python train.py --translate=0.06 --encoder_parallel_block=false --text_encoder_mlp_ratio=6 --text_encoder_head_dim=64 --text_encoder_fused_qkv=true --text_encoder_parallel_block=false --optimizer="muon" --lr=0.011 --momentum=0.95 --orthogonalizer="newton_schulz_5"
Rows from block 5 of the text encoder of a small contrastive image-text model, named by matrix and row number. Rows with one number belong to one neuron. Each number is 500 + 40 x the weight over its row's rms, rounded and kept within 0 to 999. All counts start at 0. Numbers have three digits each.
After each neuron's rows are labels from the 100 texts, of 14848, where the neuron reaches its highest value: "tokens" is the input token at the peak. Only what is clearly more common there than usual is listed. The data: simulated telescope pictures of galaxies. In brackets: how many of the 100, against the usual share in percent.
# fc1: MLP up (text_encoder.blocks.5.mlp.fc1.weight, 1152x192), inputs 96-191
# fc2: MLP down (text_encoder.blocks.5.mlp.fc2.weight, 192x1152, transposed), outputs 96-191

fc1.413:500475500504500500500500500627315500518500579500500507500500607500422500502500461500497500500477500500500500362500500500500500500500601533500500500500662500500500500500500500500500500443276494500500500513500395500591500500500500500500500500500500500516500500500500348500489500500500500500
fc2.413:500500476500583451500500538500500500500505500500500549500510500519500500500500500500475500508500500500522500500504575500471496500506475468500500500500500499500500500355500500500473522500702500500500500500619606463527521500500500492590500500500481571500522500429500501464500500500501636524
tokens: "lensed" (100 vs 1.7)

fc1.761:500493500499500500500500500512500521541500533455498500522517526500445500500500500500500500500500500404472500500490548500500483500478523500500578500500500500493500548500506500500502659500475453500500500500475500500547500500552500491500500500619500500422405500403500500511500500500417429621
fc2.761:500500500500500500500500514500500547500445500500500500500500500640499500504427442500500500500500500500500500500500500500500500500500500500500500500500500500487500332500500500500500505500500500519742500500435500500500482500500577476500500500500500500513719500500500461421500645500500424500
tokens: "a" (100 vs 4.7)

fc1.328:506500445500364682388581500500500500500500421500500500500539454500500443500485498469500500372500500500500445500500500462500493500377500500500500500500456500500500527500500500500500500500507500500500500500529500500500500500500500500500500400500532500500500500509500500500490500500500500500
fc2.328:591500500531500500550500594550582500484500536500500361451500500500500500500392500500500500589500431514500500543496540500500500500500500464500500500500440500500500500500500500500500500488500500500504500440500437567541500604442453500544507500489500434500429523500500480500500500500500500500
tokens: "a" (100 vs 4.7)

fc1.722:500500500500500500500500500555500500500355500500500500500500500500500500500500500462500500500455574500500500500500500500500500500500500500500564500500523500500500500500500500500500500500663500500500500500500500500500500500500500500500500500543500642500500308500500500466500500500500500500
fc2.722:500500500500500570527500500500500500500500500465500500500608500500500500494573500500500607500500500500500500551500500500500500500500500500500500440500500500555500500500500500500500500463500500463555500500500500500500500500500500500500461500500500500500500500500500500500500500500554500500
tokens: "ring" (100 vs 1.7)

fc1.583:511500427578500500500500475500500500500500511500500500500500500500643500500500500486500545569547458500500523500500500500480500491500500500500628500500321500500500572500500550500500477448500500477500500578500500500400500500500486500544500500500409372500500500500500608500500500500563500500
fc2.583:500539500500500500500500500633527500500500500500500500500500500500507500500500500500500500500500500500500427500500500500504500500500500500500340500500581500500500500435500465500500500653500500500500500500500500500500500298500500500500500500500728586500500500500500313500500500500500500500
tokens: "galaxy" (100 vs 1.7)

fc1.736:500438504534500500500500500403500500500500500524540424500486500554544500602500500561500500559500500491443574500500500500500600500500538404469500500500500500500500500500491500402500392498500500522500500500500500500412500500500465500500500500389431509500500500526500500452500500500500500500
fc2.736:425500526500496509500377500500500500500500403500481595500500500500376567500500500500550500500455500452500500406444500510618500435445467500500608500437658500500500523500500500500500500500390500500518500500536500500408508490531500500500417441500565491500500532500515500541500577500500500500
tokens: "spiral" (100 vs 4.9)

fc1.693:500589500500453498500536455500500500500505500442500500500500500317500500500500500591572500500500500500392500500500500500567539500534500509500500350500500500500500379500500484500500500500500420500500500500665500553431466514483500500500500500500490500444500562500531500427500500500557500500
fc2.693:500500541563500500426621388500500500500500488500477535500500500500583500507500540481500500583474500500500500496500424572500524549500500500465570502500500500435500500500660466500500443500500382500512461547500561551387500500500500500532474500537500450500500573422500500500596570500500413500
tokens: "flattened" (100 vs 1.6)

fc1.134:563381488500500500421523471513500500505500500557500500500500500588505500500500500500500431539500407498425500500642500517500500500500570500432500500500460500499500497500500500500500460500395500573500500500500500500485500500500461626500500500500500500513500500500546500500553500575500560500
fc2.134:440388500500500646622514500500500500500500497526500570500391500500500452500535500439500646500500523500500500564500500500500500500500424500500500500500500500500500500500500525500500500500500500500565500500448500500500500466463500372500500500500500500500500500500452468500500500500500297493
tokens: "near" (100 vs 4.7)

fc1.309:500476500500500500458481500500500500500500500500500460500500500344563500500500500475620449558552500500510500554453500500500558572500423558505500405473500501500500474500542500500492470558500500500561499432560500508533500494585500466500389500500442596500500500500500500548574582500590497526
fc2.309:500500500500500500500500500500500500589500500466500545500506500546500500500526500500439500527500468512500475500500500582500415500500591350500500500500500470471500500500500500500450500500500500507500428500500500500500431586500500472500511495623500500500500500500500500510480500500500500541
tokens: "flattened" (100 vs 1.6)

fc1.688:500500500500500419500500478500500500500357573500500429451638500500500500500500555500500500545500355500481505500500500500534404500500500500500500500580500500500500500500500500500512500500500500500500500500500500556500416500471500500500500422500500500500500500500500393500500500500500500463
fc2.688:500513500500500500500569500510343524509500500500500391498500500500426500500433500509496500500500500529500516552500543500480500500533500448500500500623489500500500500500500561490500558618500505583412500500500500500474500500500500440500553500500500500500592500500500526500500500500500500500
tokens: "lensed" (100 vs 1.7)

fc1.474:500500582515500490500500500500471603560500500500500488545429500500512500500500500500469500573500500500500500513565500500534342500500520501500541500500500500500452500628509334500500500394500424500445427500500500500500500500500500572540500500500594478500500509550568411458583500500500500500
fc2.474:447500500500500500500500500500500500500425327500500500500592500500500500500500500500454500500500500500500500500500442630500500500500500500500481500500500541541576459500500500500500394500500500528500557500500500500500500500523500500500500500500500616500500409349478500652500500500500447500
tokens: "bright" (100 vs 4.7)

fc1.49:500500500500500500599500500489500500500482500500500500500500530500425500500500492500566500590500500500500500500500500500500500500500340500500485500555607500500416500500500500500500500500500500535500500500500503500570500500389500500451500537531500359500500500434500500500456500500491500412
fc2.49:500500500423500423500500500500500500500500500500500500500500500500500500500502500500500399541553480586500500500500526545500500606500402500500500500500522500447500440500500500458500500500511663539500500556500528513565539500391500500500379500482500378500485428500490648500431500542413500441
tokens: "irregular" (100 vs 1.7)

fc1.486:500500500536502500500500500500500500500500500500500500500500534500489500500500528500500464500500500500500500500500500673500500500500500724500581500517500500500500500500500500500500500500500500500703500500500500500500500500500500500500500477500367500500500500500430500564657482500680500500
fc2.486:500500500500500500500500500500500500500500500500500665500500500500500500500500500500500500500500500500500500500500500500500500500500500500500500500500500500500500500500500500500500500500500500500500500500500500500500430500500500500500500500730500500500500500453500500500306500500402500500
tokens: "armed" (100 vs 3.3)

fc1.346:542500500500643500400500500500500500500356534379500500500591500500500500500500500500636500500500416500598500500500500500500500513500532500500500500500500500330500442430500500500500497500500500500500500500500500500500500500500500500500500500500500500630500500500500500500500500500500500500
fc2.346:484500303500500500500500500500452500578500500500500405500500500500500500560500500500500500560500500500500500500500500500500500464500565500524500500576500500500500500500424500500500500500500500563500412608500500500547500500569500438500500500500500588500500500500500500500500500500336500500
tokens: "lensed" (100 vs 1.7)

fc1.334:519500500414500500500500492502500502500500552500500500451500500391441677508437458535482585546542548578542500506524548500493480459452486500498500539500519484500473461500481467518500505498460480549474500546435500500500545500582435486500541516406500529612500500516552519482479479535500584562
fc2.334:501500434500517500447456500551500552561570500504466469475558500500451694512465500500468571577440491500548499500541473558500499423471500500464492510500463536495500498500466413515489500500523429500500526500365484528456500500559404500537500500470500537564500577428539505500534472500435557574
tokens: "merging" (100 vs 1.6)

fc1.677:500503517500500500500500387473500588407400573500500419500500500500500500500450500568500435509500500500524500500500500500500462500500500500500500546597500500500500462500451500473500500500500544500500500500500444507500500500500500500500500500500500492500500462500500539500500500500500500500
fc2.677:500500479500535458500481513500461500500442561466500485589569500500541500554500500500390500507500500539500500500500500387500455500500500522542552500500423500582500500500535448500500500426500500500500500597679500528533472500500500500484500500460452500510500409500500531500532500503365556500
tokens: "lensed" (100 vs 1.7)

fc1.749:477593500500500500557500500500500536500433500500500435500572436403536500500500500590500500500500500500500500500500497514500589500500441500500500500500500500533469365500597500500500500500500397500500500577583500500443500500500500500500500500500500464500591500541575530451500500540544500500
fc2.749:464479500580500528413581435542500500500500500500491525451492500500566500500500498473500520539500500500451500500500431572500524571500500500447500500500500500421496406500622481500551419500500394500550456553500534583356500500500500500493500511500500500500499549422500500500568545500500412500
tokens: "flattened" (100 vs 1.6)

fc1.462:500450517542500468525520500500500500500500521556454449500500500565500500500546540523500543506496392500500450469500450556514500530590500409500528575500530506526556500657500494503500330531462519500500500500518486500421500518537584500584546500500500444592500552500525493500600500498502500500
fc2.462:500437477500500639500466500411519502511500500424465500447534513500537456456535509504474500489500500572500500449579444500500500500500511502531512544500500530528500500500443604472598544500460500500411537477568455500530500500486532500500500552500451500500500500511426536500500440494500500500
tokens: "spiral" (100 vs 4.9)

fc1.431:500500472500500500500500500500500410500548500666500500564500500500590500458500500624500500385500500500500500500500500500500500500500500500500500535565579644438500500500519500602500500500500558500516500500500500590500500500500500500500500500439500500500500500551500565491500500500500404500
fc2.431:470498500435500500574500500500422500500500500500500491590500500500500500500500500500500485500500500500500500500500500500500500500500500500522500500500500566500500500500500500598500407500500500500566500500342542500500434500500500500515500516444500500500500500392500500500621529500500500500
tokens: "spiral" (100 vs 4.9)

fc1.91:500500559511500500500500500500470500556500500574500604500487500500500500500500500520480500515500375500524444500500554603500500500522500500500500500500550486500500476500500402500500428500500500486535500466552500500500431500465500500417500575638572500500468500461578383495500500500500461500
fc2.91:500500500500500500500500448503610500500500500500500500500492500500434500500500604500510500500500500500500500500500459500500500500478500500405500500500500461500588537500500500500500500441416500551500500500500648500500500500500500500667570434500500500500500500440500500500500500500500500500
tokens: "spiral" (100 vs 4.9)

fc1.283:500500500500500500500500500500368500500500500500500513500516500500500516500500500500500500500500500500500500500500500500500500500500500500500500500500500500500500500591500500500500500500182500500500500500500500500500500500500500500500497501500563500432500500500500500500500500500500500500
fc2.283:500500500500500500500569500500500500500500500500500500500500500500500500500500500500500500500616500500500500500500500500500500500500500500500500500500500500500500500500500500500500500500829500500500500500500500500500500500500500500500500500500500500500500565500500500500500500500500500487
tokens: "-" (100 vs 5)

fc1.272:500474545500422500500430500500500500500539500500500500500500500500500500500500500500500500439425397500500406500500496500500500473500500459500500500500587597500500500615500500463500326542464519500533500500561485500500500500533594500500532542494522476577500500500454516500500500500500500500
fc2.272:500500500500500614500386564489500500500500500442500501432508500500545500500500488500463500500500508500500425447500500500500500500500482442500500601500500584513500500500476672500556500500415500475446500500601405542500500500500568500500500500500451462500500500493464566500500508500500500500
tokens: "spiral" (100 vs 4.9)

fc1.284:500500468500500540507627507500500500500500500500500413521500500500500500500534556500500500500500500500500593500500500500500500511500500500500437500500500500500500500500500500500500500402500500500500500499500353500533500562432500500500500500500500500500598500470500500469500500500500500500
fc2.284:431500500500500500369549500500500500500500500500500500500500542500500500500635500500500500500500500500500500500500500654485500500500500507571500500500500425500438500500512500500529500487500501548500500466500634500500500500500417500500500500500508500500457500500500553500500500500500500500
tokens: "<end>" (100 vs 18.3)

fc1.719:500500551500432500500500508471439500500500500557500463500500500500500497467521500560387524415481500624500500500500500500399500500516500500359472511500500441500500451543542511500480500441601593500466500500500500500500471492557537488500500500500500500551475500500500500500500500500500500500
fc2.719:548500500500520500500569500455616506500500500500500500500500500500625500500500549486460441622408500291500500417500500500500500552500454500591500500500570634500500500500473500500500511500500500500500500500500500500500500500500500500500461500500500500500500500473500500500500500500500530500
tokens: "bright" (100 vs 4.7)

fc1.637:500500421520500504500484500500556500480500500500500442500484500500500486598411500505395518500500500400412588500562500500516500500529460500500500423542500540500500542618500490500472500500382500525515500499500500484535500500519500500500500500500500500500516500470500500393500475510424510500
fc2.637:500500500500500500405500521549500500500500505457500584500500500562475500500500500500562500327500405509557500500398500500500500521500626500500500500551500500500500423500500500500500500690500460500500500500557513472500500500500500500534500500515656500500500500500500500610500500500500314500
tokens: "lensed" (100 vs 1.7)

fc1.428:500505455465386500500500490430500500500500449500500500500434500500536500500500500557454500500500500500443500500500500500500500450500500595500504500482500500432548534506546500500500500500399561500500533419500500500540500500456500500562500413500611484503500500610546426500500500500393487500
fc2.428:500567500500454486445500616534506500615440500591500480500444510429500500500479454500500458513500500512560500500464494555526533452500500500574500650431428500550500474567507506531489481500500500500530522500500500481500500430529500491477583500434574447461447460500532497511517462555500500534
tokens: "arc" (100 vs 1.7)

fc1.692:500500522500582500511500500554624361500553549553500500500587500500500500500500500500627500500500500405500500500500418500500500592500500432500500500500500565500500500500442500500500545453500513500549500500500444429500479500500599500473392500500503571500401513500500553500455474500500533500
fc2.692:500500472500473439498500500583500500515500500500451572500500463500540495494500454477500479584558500500500500455480500500500500500500500519548455500500500415500500500556445500349500500421511468500500500500500500514537500500493500447517570612500500519500471500606500500475501611393500500500
tokens: "galaxy" (100 vs 1.7)

fc1.213:556419500500500500435500451500500500500500500500500460500500441500500500500500500500500432500479500500500500500500439500500500500500500525606498500500500459500500551500500500398500500500500500500477615500500559500446565500500500500465500500431500500500500661500500500500526500500500500422
fc2.213:500421500490500606571500500444500443500594500453523544500566500435500500481500509529500500500535500500508500551575500492498500563475472500500430500500451577500500555446551500455500500500500548500500543500575485473500448500475500557452423344500500487500500655429500500559500500570452500408
tokens: "galaxy" (100 vs 1.7)

fc1.95:500500500500500500500500500500500473500500500500500500500491500500500500370660500500500500500372500500500500500437500500511500448500500500533500500500500500472500438500500500500500500500500500513500511516500319500459500525590601500620500554500500500599437481500628500585500500500536500500
fc2.95:397500500500500518431500488495487500500431547501438500549561529539500500500515500500500500479502500500446487458558500500500539474500485423451500500500637512500487500549500541490490500534500500500420500518597651431456500474523597442396500500484500500500500500438500607487500500517571483514
tokens: "<end>" (100 vs 18.3)

fc1.642:458500525553500500500454500500367570497473499500500500500551610475501500427500489500483470500497467500500500441500500543500429500500520525453493500569527500500503448588500510500500522389372538476483451568586506566504494500436503471560500497500500417513500456500472500533500500517500500506
fc2.642:547476408431500557412517500500500505500523500500497500411500384500500500500500497500556450500500500500578500447500492500424536551534453500500479500524472504607500629468500500500500500491609500534556558448500500500497500517500521500500500505500500567447500574500500447500500500500557500473
tokens: "bright" (100 vs 4.7)

fc1.128:500500580500500500500500500379479500443500500500500500578500568500561124500500500500500500501500500500500500500500417512500500500500500500500500500500415500500500584500500456500500500500500549500500500500716500500500500538500500500530500500500500500500500500500500500500433500599500375500
fc2.128:500500500500590500500500500730500500566500500500500500351500500500500900500500500500500500500500500500500500500500500500500500500500500500500500500500500500500500445500500500500500500500500500500500500500305500500549467556500500500500500500500500500500500500528500500500500500408500500500
tokens: "near" (100 vs 4.7)

fc1.352:538500500500579500500500500542500500500500462500500500484577500500500553500500500500500500500500499500500500500500500500381500613500439366538500500500381506500500557482500500500500493495500500500500500500500453500500500500500500500388540500500500500500500617500500500500500500500500616500
fc2.352:478500500500553500498500500561500500609500686500500476500500500500500508524453459500500432500483500500500500486500500500500461483546500500558500500522500500500467500584419500500500498518531500500500427532500500500500472500555500439500575600500500552500500530500500500451482555423422500500
tokens: "galaxy" (100 vs 1.7)

fc1.624:500432500500500500446500500500500500500500526556564500500500561500500500462506500404500500500500500500500500500654500645500500500500572500478500500500500490500534512537500500500500500500442500667510500500759500500515500514500500500500500486500500500500500555500516500500500500500500500500
fc2.624:500500500500500500500296583500500500500500500500500500500464500500500500500500500641500500500500500500500500500500500500500500500500500500500500500500500500500500500500500477500500500500500465500500500500223500500500500518500405464500500500694500422500500500500500647500500516500500500500
tokens: "arc" (100 vs 1.7)

fc1.464:500383475500500500500500500500327500500500500500500500506500500500500500500500500500519497570500500500515500478398500500500495500500500500500500416500500500500506500500423514521500350500359560525492500500500500568500497393500499500500477500500500420500424500500607500529500500500449500500
fc2.464:500500500500500584500542500500500498500500500500500583552500500500500500500500585500500500500585500500500500500611500500500500536500500500500500431422500500466500500451500500478500500500500500500619500500500500500500500500500445500500500500500500500500500500500500500500500500483500500500
tokens: "arc" (100 vs 1.7)

fc1.756:500500514592500500445500503484500500500370500499500500500447507417510500500500619555500500500500500472530500545500500576513500530530500522500480500500500485500500500499504551500542500500500500500500500500555500500500426500534443487500542441474500500414482571582438500500500430500500500596
fc2.756:500500500500539500345500514500500500500646500500500500500500500500500500500500500512500500500500500500572500500321500500500500500500500500500546500500500625500500500500487500500500500500500500500500500500500500500500500500500498500500500553500500500500500500500500500500500500500487500500
tokens: "galaxy" (100 vs 1.7)

fc1.292:500500500500500500423500500605500500500500500297500500500500500500500500500500500500500500500500500381500500500500500500500500500500500500668500500500500500500500500500500500500500500500500500500231500500500500500500500500539500500500642500500500500500500500500500500500500500500500500500
fc2.292:500415500500500500500500500500500500500500500500500500500500500500500500500500500500500500500568500500500500500500500500500500500500500500258500500500500583500500500500500423500500500558500500500500500500500500500500500500500500500500500460500500500500500500500500500500500500500500500545
tokens: "lensed" (100 vs 1.7)

fc1.394:500500500500500448500500590500500457500500500426500500532500496500500566507502500536374557449561500548500413500500500500500500482500488500434463500500500500500497445500571500500519475500707500500500500500500565410500500467535500500500500500500500500511500498500500500500500608500500500500
fc2.394:500500607500500500500500500500500649500500500600500500500500500500500500500500463527500385510371533327500551418418500500500500500500500500500500500500500584500625519534500500500386500500390500500500500500447500500500500353500500500500500500500500500500454500400500362500500500500525518500
tokens: "arc" (100 vs 1.7)

fc1.337:491500500503475451568500500500500471547500500525541500500500500500500500500412500554500500500335500483500553500395519497538500500500500359453500449491500500500570511500487500616500524509545500500500441392500500429607487559500492594500500500500500500500500500500500500519500407500500496500
fc2.337:500438587559431500500500500500500500497579482448526500500313500500469500488514500500495500500500500539500500500552496500500500500500500544500500500500500481563500425443592577500500500458509500500412481500500500500500498497500518479463500500609429555458444420500557507538500517529500500500
tokens: "arc" (100 vs 1.7)

fc1.294:500507532500500500506423500500339500500495544489526495442500500522474500490397500530555500506387525430528500500407500500608505490500581500500500438518500500500528500500500500558470539500351517579500500500500500570507500500451500500500500569500500500500500483500500476500526500470446500500
fc2.294:500500500500570500500619500500500500540553500500444480500500500512500529500500500500500500500624511524500480553500583440500500500500389500432470500500500500500396500409500500369500451500500500495500546537500469408500500500500500500500500402500561500500500500491500652500457500500629500500
tokens: "<end>" (100 vs 18.3)

fc1.141:436545314500500500500500484503500500500500500500500610500484500500500500597500500500500500639500500500500500500531500500500568438373500500494500500500500500500500574500500500500583500500500500500500500500500500500420500500500500440500500500500500500500500500500500433500500500500500500482
fc2.141:500500735500500500500500500500500500500500500500500500500500500500500500500500500500500500500500500500500500500500500500500500500500500500500500500500500500500500500500500500500500500500500500500500500500500500500500500500500500500500500459500629569500390384500500500560347619500500500500
tokens: "<end>" (100 vs 18.3)

fc1.363:500500448496500557500586500510500500436500500537500500500502500500500500500488500466471500500626500500500552496500493505516500500575500500497567500500503500500500500500500559500500500500455500500437561463500500427491615500340500500500500500500487500543500500500500500483527417500598500500
fc2.363:500500597500505500500423500586500500504500480500500500500424554540442500474417500500500500500467422574546416492515500591534500437501496500500500500500500500500500516489578495520445517500535464500565500442500486500500549547500465500500500500500595500500500452500444436608500570488435407543
tokens: "armed" (100 vs 3.3)

fc1.269:500615500500500353500500500500500406500500500500500500500500500500582500500500500500500500598384500500509522522387467500500434500500500501500500500500442432500500500500500500500500500500506500500414500488500446500632500500500500500500500500500500500590500506500500500500500524500500500483
fc2.269:500500403500472664459500474500500500500500500503500441500580427500500500556533500473397527467594500530500478500500500476500500500500500500500432503550500500500429500500500500500635500500500500500392500526500532500500500464594500535555496500500500583435500500532500500500500379500500500500
tokens: "near" (100 vs 4.7)

fc1.126:500534526501500500500572500500519500500500500500500500500500500500500500500500500413500576500500500500500418500500481500500500500500576510500500500500467500500500500500500516467500500500275500433500500500500500500500478500500500500500678444549466500500500582500430302500500500500500500500
fc2.126:500500500500500385500407500500572500500500500500500500500500500500500500500500500500500420500500500500500500500500500500500500500500500500500500500500500500500500500500500500421516500500500500500500500500500500500500500497500503500500222648500500500500500403500500668500591420500500500500
tokens: "bright" (100 vs 4.7)

fc1.367:500500508500500500500500500500515500500500500500567500500521500500500500500558500500500500500500500527451500500500500500500500500500431500553500500500500500500500500598500500500500500500500500500497500622671500500500500500500500500500500500500500500500500500500561500500500500500500500500
fc2.367:500500500500500500500500500500500500500500500500500500500500500500500500500411500500500500500500500500500500500500500500500500500500500500500500500500500500500500500500500500500500500500500500500500500500500734500500500500500500500500500500500500500500500500500500500500500500500500500500
tokens: "<end>" (100 vs 18.3)

fc1.83:500500589500500500500500407500500500500356500570500560259500500500500500500494500500500471500500500500500500500500500500500500500500530403400500500500500500500456500500515500559500500500500500500500500500500500451500500500500500500500500500642500500500500500500500604500479500500500500500
fc2.83:500500468500506500453500623500459500500500535440500441695509500500500500537500500500422500595500500500500500500500500500500500500500500500500533500500416500500500500500562450500500500382500500500555500612570500500499500500500500500500500500366500590500500500500500500500500500500500560546
tokens: "lensed" (100 vs 1.7)

fc1.336:471502500503500500500500520455500512500491500537500500545557464500383459500500501489500500500492500500500500491499500543500576500500494500429500500500569550500524550496500509500500500500500500500500500570500500444500500481500525500500500500544468622509578473522500500500500500500591500500
fc2.336:412500453477500433544500533419442509511500522513504500595500466487500500500452518462500545566500545500500500500510472412500500555426482570513477559500433500500500532483500500500453500409564511416581500500500462500500412591500548500539446500437495500500500500500493500484388571500500482500
tokens: "bright" (100 vs 4.7)

fc1.764:500500500500500500495500500500500500500500500475500500500451598500500500500500564500500500500554500506492487500500500605500563500500500583500504500500503468500500524558500500500547500568340500500500500500558500508573500500500500585450500500476500500501500500463500500500500500500500500558
fc2.764:466407500500481500411500460500500432602467500500609500500500500500500500500479446510500500500599500645628500500500500500500500500500645500500418484500500500500500500397500500500500500500570500500500487500500501500543519500500500444551500500500512443508500500500500500500528536500500500500
tokens: "merging" (100 vs 1.6)

fc1.109:500500500498416568504500500500491500392500558500500536500500500432500475440500500500500566459500500500500469500451500500500500500500458500500500500414500576500500500425500438500500500624500500580500590411379500500497500500500500500500457447500595500500500535500571500563500480593500500363
fc2.109:500558500500448500500500500500408500500496513500500447500450500500546475508500489496449500500500500545500500507500500500500500428500494596500589500512585438500500500500500432553500500539500500500451530443500615538500460500500506500517572500500493563439500394535500469500568500445466500500
tokens: "arc" (100 vs 1.7)

fc1.527:395500500500500500513500500500500431500515500580500500500500500500514500500500477500519409500533500600500500500500500424500500463480500500490489500500525500500500500500500500500500500495500500500500500500500500500663500500397500500442500500433534525500401500556500500500500627500408500500
fc2.527:500500500500500500434618500547500500432570416500453582500451561533500506500511495500557539533500468500500518467500500580475500452500500500491500500497500500506494530510460514512500484512456500500500500500474500534551500606500500500530500551500500480500440465500500500549500500486535500447
tokens: "<end>" (100 vs 18.3)

fc1.694:500456500514500500490500500469500500525500500500605480500500500483500525500500424500500500599500500593500500500538445500478500461500500502500500462500426500495463500500561608500500500395500474500500500500500500493500500515530500500569500560484472473469500461500503500410500442572500498500
fc2.694:500578500448500592555500500500500575500500500500500500500500500500500500500500583521500500500500500500531500500476561500500507500500432500566539449416500562500552500500500450500500500500500500500472500483500530500500500284500500500500500500500500500500500500500500500597500500500500422465
tokens: "irregular" (100 vs 1.7)

fc1.339:500500500500500400500500419446500500500500500500500564500500500500500500508500484602500628565500500500538500458405516500500500473500500500476500448517394500500500535483500500603500500500500500500500500500500500500535526500500545500591500609500518500500500485500500500500500500500500500586
fc2.339:500452500500493500500500500692500533500500500500400438386500500500500458506500500500500500500500500549500500500500573500500500500500500500500500634500500500500500728500500492500598500500500500500500500500500500500500500500500500500500500500511500487500500588430399500500500500500500418517
tokens: "near" (100 vs 4.7)

fc1.489:500500500500500500500514512500585500492500500500500596500584500495500500452500500500426506500503512500418500611500500500500500493500500500539500500500500500500500500500500500578561500500585629500473500500397500464500452500500500500500500500541500500500505500500500500418500500500500500500
fc2.489:500500500500499619500500500500500500500500500454500500500500500500500500579500500500500500500500500500500500500500500551500500500500500500500434500500500500500442500500500500500441500500500500500500500500500500500500500463500500500500500500500500500500500500372500383500500500500500500583
tokens: "-" (100 vs 5)

fc1.522:500500500500500428500521500456500500500500500585471508542600500500425472500500663500500500500500610405500500500515500500372567500500500500500500500500500500500497500500500500500500459500500666500500500500500463500500500337513500512509500500500500500500416408500500500500500500500500564500
fc2.522:500500510572508500500510395469449650500500533500547500437377500589500500500420535553500571541500598500500520500500500373441500449448500500500500500500500530465589524506466500534500553500500500500500553500500408554500500500451500464562526500500500500439500500500500521500446500603500499500
tokens: "armed" (100 vs 3.3)

fc1.461:500592500492500500467500500453500500500500500500354414500433500500500500500500500436597500500500500500500535500540500500524467500500500500697500500500620500500500500564500488500500441309500500500500586500568500500495500500500456469500500612500500649500500500500524500500542500500500516500
fc2.461:508500500480500523571438500500500500500546500500500592500500500409500500454514576524559555500500500500500500500465623500500500500500500500500500500460500514500564500416500453503475500500500500500545500495395500500500516500479500477500508500508484500541500456500500500555474500500528497500
tokens: "ring" (100 vs 1.7)

fc1.663:500500500500500500500500500500500500440500500500380500450500500500500500448500500500500500500500500341466500500500476500500500589487500440500500650500357500571500504500500500500545325500500500500500537500500500500500500500500500500500500500500457500498500500500500500500500500500500500500
fc2.663:500515588500499500484500500500500500478500500443579500500507500500500500500554500500500500500500500778610438500500462500539500459542500500517500500500500500500500500575439500500431712500500500500459500534500415500500500500500500500500483500500500500500500541610500542500500500500500455500
tokens: "ring" (100 vs 1.7)

fc1.186:500500442500500615500500500500500500500500500500500500500500500500500500590500423500500500500500500500500500500500500500500500500500447500500500500500701540505500500500500500500500572500500563500500500500500500500500500500500500500500551312450500610500513500500500500469500500500500500500
fc2.186:500500500619500500651500500500500500500500500500500500500500500500500500500500500500500500500500500500500500500500500500500500500500500500500500500500342500500500500500500500500500500500500500500500500500500394500500500500500500500500500657500500500500500500500500500500500500234500500500
tokens: "spiral" (100 vs 4.9)

fc1.680:560500573500500500496492500500500500500500500500528500471500454500500500500520500500500500500500378585500497546500500500523500472500541504482500500544600500579589479581500488500526426500500500530446509500500500400500500500528500500500500500574499486584500573574423500500500500504500508500
fc2.680:514470486500500500501500573488500500509500478458490503467559500514582429494540489516500500451500500500500544376506417500500500429526506500520500607500510500500500500481441531484500500500460498494489500500564500532483399518500500498500500500368388436500492623500500515446522503500500471466
tokens: "spiral" (100 vs 4.9)